Weights of a small encoder-decoder image transcriber.
Model: 7.03M parameters, encoder activation prelu, encoder patch size 2, encoder depths [12], decoder activation silu.
Data: 97500 training examples, 11.8 epochs.
Rows from block 2 of the text decoder, named by matrix and row number. Each number is 128 + 24 x the weight over the matrix's rms, rounded and kept within 0 to 255. All counts start at 0. Numbers have three digits each.
# v: cross-attention value (decoder.blocks.2.cross_attn.v.weight, 256x384), inputs 288-383
v.117:133135129103108135145140109134141131096135107130130141121080175149114164131126158113124145122133110126198136127167112113134122185148118146151155126105088137129100158118134135159162118133141119121125092136112146110157114141125112109108162160115174091119175136128123156160147148085128145135
v.118:146157100149128110144169119138126186134095131137128165126130133154119186108109167097162126122119110154116105132157089154161129127089120136149114147125127154133140146102135126170168109173133083146123123106161107131133108167117104118115143145130147107137162128137104151087123135106107128070
v.119:128106130112174119154127143140141122092157110125118111164109158160087123137150109123115133163163106126148149137141173099126141144116139155119149152163097136128137154153136131137136138134108121136108174111162146091144135124145155138112106051140131141104101140117116156161156123137130110114
v.120:137134149087113132172150103148203143120146113125105144149137128118110170161128184124102139129094106110128111088169160131144137178138140122095127143178148141148109132117071132131151101118100134124155167171148125128125165118105132130102120168179141091163167105169101144154152138127127154140
v.121:139133167129097143153109125132140117133117091123136166115138110118118136086129138104113112133108096150130130134099089138145091133143113141128086125179126113082111083142131115126144109099167104116142127138093102155106144116158151112129126130173100140137135154123117152100112136143124120142
v.122:140134146138115131130133153099156119169108137147138152113105151131154103114143138138131102112155142110129133144142112162113118105152121127129121159113154125129120121092103141152149165120161106155105083157119111133161124115110122134134115123128077131109128089167112103115108169119163111132
v.123:126156137130166131126143133142129177117138111134147154139130130133147114089138150118137127098098137127134112106105113140143158107177147131121123122147124104068159111140116164146093149103139150132113087135142091147141108068112133151122137182119134143112174138114137110112172160122109111160
v.124:101134161108117118135122134127117112131123122148124104108100108152119130134117146157080094133120156113109145141083154133125141116124194129126158115118142122150147121144172110137088140113118129136117136172112123149138141094126123146154140158129101124108131102141164108124140138127118127131
v.125:135131185112137123172139135116136161095115130112083165104109091071133123177121120132121094126159150154087179104124178156127143145151145122116109143155108140131163082153122145102097143129145144129109152147142126114126158097100133132105133130148138131123097099129149101125108107149146121129
v.126:141115132127111109136133143164146136109153098116143135153095145130101149145146109116111112111107136145124120146138145141130119168130107154121101109164141144120127132122086106129156143115125141109154130106126103146098123160146150098110141114162152112112111136134121132161153116133153142169
v.127:132116125127159130103150113124131165121115136152112127149118152130130132114131133145104173109138110130141134139156123131140163083106134125124114140134127137088154138095142139167130111154122128109142117116162135126152121105112170148165107184129137136153108139122140142137117132117120108150
v.128:107121112112133160139135136128129140140123119158143121098117070138146118101177109119144144095142104150122079138138119078153101108138113143082110111117124111134093142128158156124118124099132158147078066090129138109189101109119046118114161097101076129141137178107118141125126150152128122138
v.129:153169138137096148097142160119098113086090096064124095168141165129109058110157092137133105139114140113157121125103121118153115101122136129119136097117084138141110130153130145117145150111122161117182136137121158147136126146140183091162144221113140139122107136149124143109113115145145132133
v.130:119144112123129117139094164135117082113121117094135138148120120147113148133152135147120147130134138141149123117110117150132134150177145118108149134126094125112131134121125052160112155145117148128167147082141123126138146148123165124146115163152182188131121090154155168130131135135117167127
v.131:090190115167173099113166083115038137164120147178083119119166132082136130157091149146129122147153148113109137189132149143110151085051117095115129145080178128193142100111145187129132107208126078145076125121124117131159117127114107155109116099048086098150124146079144100083101184100100123125
v.132:136115165124145096164103128132181119092156119148147137128140096135134146161132094090104112118162110155109139128150103104125120193132162132137183149163117108103149154112101127058155113122125114151149137135157094128057127160114098167107150124173135167132132156130102120166125131111119096150
v.133:140133135083134101084060138171239167119160128088142114077117125164169175139154117078086141110126138116094141114122118118123136228197108155131123156179112127083134167151097126102152107140152096122137139132118139132095128088123067134093122103199157110106116126107115147185165136071114103102
v.134:110148160100131083128102093127185199105139112150128163115113132111122151101111097093113122130114115120107147135172137140129139159091106097149129164145135132132129134135158134079148088152122085104166138128133076124068110136121131127115083056148162107105102073093112119083143091091113083120
v.135:107155114142112211134123171133193159126102142146119114119105136104114143102133156133144138102105115137125109142108126140139127161157123100145147115147124153117096110176126100157097136119119180101121120141122150139168129113136104088154139218181097100143154106135149159093103101164135151139
v.136:150130116119141133118123122124103169122122123123107069121127121116091138108148103149160118161161152134109146112175103095127130101128102149151106132140110149152176114101126165081173130126095169115104172162099132104117143148123121098112169091125112133104118155125113155125147140117142126104
v.137:136152126147124141119108156088109129139075109140050123132131117068120114112076156133109085152095125120149153098107159101140102100096154089148067156086101119111105042146140162128097150133133107140127124136107116152110141146119141092161137146127128116147083114132138123111100117150117131126
v.138:115129098192126108103132152099074127142077124115141153109106156119140123130096175125137132108059148123131146133131135146119130081080110088133131151102134106157123099137165108153104121134145104100096122108103100133106099121148134112143134121083089127138125133085136155077128067154135148161
v.139:106103114097104136122113137094140136107110111127085144127093129068115067155075151145112118118075108132105121119101104105106139137141124086115136147114140146153112081116141107144106119121156128144150139127112127093105173131140133107104121158163102087135113124114126108084123107133114130118
v.140:128109162113164120151149126160136142098136098134094103153137078117152125102138093132111113140119118130119127135137101112114119120146118167127115126153148149135166156117108129104146110141111102118092198165161142147142114146124152140147100119139124138130168150121099150155123156109121114143
v.141:165161110124136133103141128132092136135146129114099118120078092136122146105100104155116084110149116132130158095139133096104117112123135138117093138083123136135129100135112140113144129110165165122166182115128139118169129127149135066161138107104117146109078147134125126123086092156145128107
v.142:141116136132136124134110185159108035140164094161107124104135116106125150110131110142108107065152140122129131127085138082131116133133147138122163097140127100110124135146099069140113164083136130142131078127131123102110156116149117169086115127106130155099130161142132116165120117130117129075
v.143:137164117182102083092145090116074137133118143145147135178141175129090130100104143173143092168127115108102104114142083162144125098092118122123108138090113140120128096111150146192126175190143131084109100158161091154145115120092168134162130187068117079137160088111106104107088122089107110141
v.144:146105145128113127158141146147152176093120165136119135134097090092129150121105084102125112135074114147127134123145147093142108139125168084127090106156105133144114126170133135092141124074153162126150150146112140119141125122140126148125122124135139129124114168144138096125155087157124137117
v.145:115122135179113085153130074084112141165108141156186147144117157135091142120103179125148095108085129154087091123108118149131143093120131091132186138095145143133107129126114091172147086131134116118100091138116091155121121088129123144098118149145142134122150076107085085104143120130103143143
v.146:136147141128130139093144081058124135111098117104096130141131166104115078131086125149134066156133144119154091106155153158108151130099151074146074115099121155151122090144149127150111136144146160105153134100132131113135135137138173092148149129137116146160141108128165130112115132150150088128
v.147:142164143157168179095140142123106167106105144131072119113134100100155108103159176126143126105151119140134130123126132150125153109124136160137064140080155126145101081111109162144098141096141161134078095120108155114216115081148087087120139181083075108118161146176175181109114150134181131167
v.148:117093111177115142162161144101097158139114152209145155121103111126138147132087150116160140089098127139130107150159115085128127100115108087114123100132160093110107155095134155130098123078128125121124060133138140135170155097107068122110105129102083143159192132134140140119114145118167111166
v.149:133122163129137161147149124163174161077116173123070116103143137084157138127038148165083091121111115148135137079128116116129109163153159077142073114122093136118120053170126113155118148106123125124170125152148115126127146136114145095103169172175141113114123110115135120149162079112142129095
v.150:144123132136103133115122090133173156122086130104046095083149102100149125095144112149131094119158149127152130108105089131138145097148120163127070120118118108121117094126125158129091142118145172144115185108147143124222130125117113106125134143105097134128118141129140170131095149109134125151
v.151:156131112104163155119106117148111172065112113074069134145121128126112109103188071137117109131147120102138158075118109170143121145150130171130047124132085162127159093123136141104119127135137165079109154161131158128126146154137148099156128162140123161101119156159118128172100142145159144144
v.152:133128130094087126103090169115127082121138115077156138151106181168134134102120171157110138096117118141144111098068135119129117107186136116187149112133130143118101144187115047135083128072147168148177093104099155115133147102156147112148159180154100171145127130153164126096111119176143150130
v.153:129157112137128115112157121122126160199119119120114108130148108113137137138094180124140106103151163107130152177135097180122151137099124102102162135113143128134123133108163158140107120142155110164082077117099116178132132097127049147098113079136052096121145120124130089131088137110123127159
v.154:131104103104138149153080126196189147089134139114148125092096130156126096107161094095145150129132090128125127096128116140119105160155111195125113091151131110136138144146094158064138088080127114136130115085135165098158114127121069122131161111143112138136158188130113165141132114179162098116
v.155:117117091145116110136085129100080115124102092122177126177125163128116120127129152124122146150095155131131093125154102115126138095084100137154153151100106153158129123140137103158148087183142127118091154173089131145104084117126197099184141163104116147146121112117130113095105134129123143140
v.156:132144119117123153110121132103076162107120145141145182151114160116105090136101150158080129104131134123124098128134116162158142106150152092136147145090128122090096119107113137159096168083166175107153091115139144119187123143144116089138132192064122106141141119138103132124093122115133147096
v.157:122140086141172087116119093154077168143123150114087101128158138137131098149141122132141154160185148115113130117137094148131126119098093180144131164092170148133146169110115194066134120154141083122087105103154098131135125135076072126139113058063105144094157099084072139138108141116121116156
v.158:174138136049152163110099165157190102134132096117098146103125110101136110106167088120125167104150128132151131100111153114104140173154123130149181103138123089119130117180141086083115103118127129113162152106124183095127192122133110150109131128157151173115080145149152121155127118153142128142
v.159:140104133141128155131118171086062074181102126136122141141140122111126160142115161160161128122113169131137126154093130141122121094139137112119164135082142130165131093170120056190118148116154140179108126101129153164129139116144166154175153151106113128144090145150160123098098112159154163133
v.160:134144086073131086137120092139110174083112122135152125151120149155095133118122089117110111186148119139113143108125099142116130129096109146134134128147100132148162138109150129119150110132108107094117151165153097144082102132082192108149110120147173095153171112112110112168138109123127115131
v.161:101108154149132114161122110181150104126171125159166106135126114141122151132155127103129138115147111151128130152148133114099125177113109145149148104171138102111142149148101087165126139078101114141135069103130143112116129114125082132069124147129155151107131132113130096179151143131089118124
v.162:117128144146148118123144104115086192131121147137147140119110190088120120125088193134152072135087134137130128140120125122111139082050144078124110183094136134138127089121134206162141142118121160126131128140118093172135096115098152159155134187096098100128153079110140137100132115112108145127
v.163:133136164137107121109097126136233126114140107135136134129107126094163132126098108117110113119148128101123131106088162154103154197198112068145151125137141118107092108134131101117131168121121144119171132106112136133097187082138096092103093117164140154105092124126124122125126129142121117089
v.164:127141105117150146109101134081112137114107141100096143116147095112120119122169111148136128160142133101161138109116136146150119121139103177135110161147135100171102122122134135150109101127163161117126138166127152180138131137168160125120141136118092146161162128142130137098090117143159150150
v.165:123124122139170121072118130134143060149134118112122143105128150143109127135164124129083109089171138097147128148135139155135150145152103183145155179138139111113114132112100078109112127162136151134110100087146125145128152121140117106102099143116106093132127120139131111136092120126111137112
v.166:138144138154126148105126128094154141126114129078107123140117166119105094115100154136114095140113139153144162082152145116125081156102120101169092176109103168149136056140131118175145129169143122081183158164096137148125126151128161099154133171150168128121112094130112132100130089122130122143
v.167:074157125146150109101118122094111154174078110111105130129147129122121158136156178112140112162096135106145127144142100162113159144098128111113153191094142121140137139095133126145136097165126055117106160132102112127073104121102113133131116103112128086118108088129123090105123145125129121126
v.168:104113131135131137124172087090101138175122163152160124081127113112098102123056163118136135142113128099148131126129112136094115083075128097107157134093179115134128116121138213149117118145120106138122076131115083127110108096106130133104121083074114076120129124103133116092108150110129079152
v.169:131135126121115112089089122121130105125120086114088152132122129118139112136117071126121130161169155121132186126155148139129136133127101142165137127076117145143149121149125109084130149170146119091175176152133124120083132180140147096132159062148086130123095124133124094149106129123149123116
v.170:105102159089157091149135116131177147086145139126157117133109140130140126146119085109114153109149112105108126095159119091130102134141121132107111109160126116149143119132127156113147108120100123129140138143143113110108103105117100174109123109145152165101120173152126147158139106115113106091
v.171:113102130115126131158130089171186195094168171132144108095136130150127107108129094081107118089091123146095106085142122128131138115123129096158072096178088136107146084108139203065175101076126129126143126145124141106159140100120122132104126116132166126127135149133130118147159096081154108090
v.172:083142156122126094149138123099145179117143135133133131141109136066161138138082156109094107141146166152102131108122145150135121173126189077134126140171146126116167098114115159158130156138104118119107142186175092133112120115086144154106105126161139101131123076134142080131160118042092104113
v.173:136148126107123111138131119117183118063150147121173152140118172145126086129077092108149103069114105147148097085105157101116104141140158079152130144127128156120083082143116112132148144068153189142147111135153128126104154114118131133115120109148180162126080145135164086152181099137121119103
v.174:139127115146109151129126179168102157093097138133113118162124143116110120154096112130143128130098111138148114097137135085147118100123120153092104123141110141149142133146092146150107103105111162142130163178124138117136103122143152164161156190146121155154136125153146133068139140142154142119
v.175:125114157178128129093142133105074081100117135167156135162120190110139124167082163150129119139088156141176110141116148102108111047118178118094153133106106108116159117121079105179170126123144136114112146136144106136142110141112223122157126141135114127146115107111160086119132124134136153118
v.176:167155108111115159141144135089029101160120138113082136122167098114121102099142124130148144118169144121135151142130171124116163033153132173132092103061125135174127112150167138056103123124119128115116102097112135113171107144126127119143130134078084146138133195114114172144094140149154169128
v.177:143132130150149149116083138133187169134126120146141130117104121170152118115135106067131107100116115092082106101091098173139119160171091109125116168156117099137148117116145126141150074110135117113150140113102109114115121111102101104086141124179121133140115102151122130093131128145083109133
v.178:112144137132123168101099113110096090095100108092081133144140117086120101109176103170135123193119117120151136152115145153149116093133118188146116116097124143164148097138149142136127102146154144143120187116109159158145111134185146117165178134103141142163144136144132121111089140147141144144
v.179:108101145085163173159109152166200124075143097145128139135102091126157143115137095152103110087158127109117130118079153099138125159176152155158090106157123116097114132122105115130100145093135161143179099124169145076154145104124142131129113156119164162082116213116158139153157134130155146109
v.180:118116130122134127182123115196221195056154165103122100074101145101144147120114090122097110102154132135124148076152117130137168195159150095137077099175104117120132095131145162059157131138155128143159160146161133088107158141122108125105135085164177139147149144123113137154152078138165063112
v.181:105111146124151148157108133150175133112146117147126132097125076095112156174084108108100100152119077168135114118129137115112116162124125136112085139153136137124160107114136126094154099155116114151130155126105093089096142157140135143119091098180131111130091127119133136141126127146130089107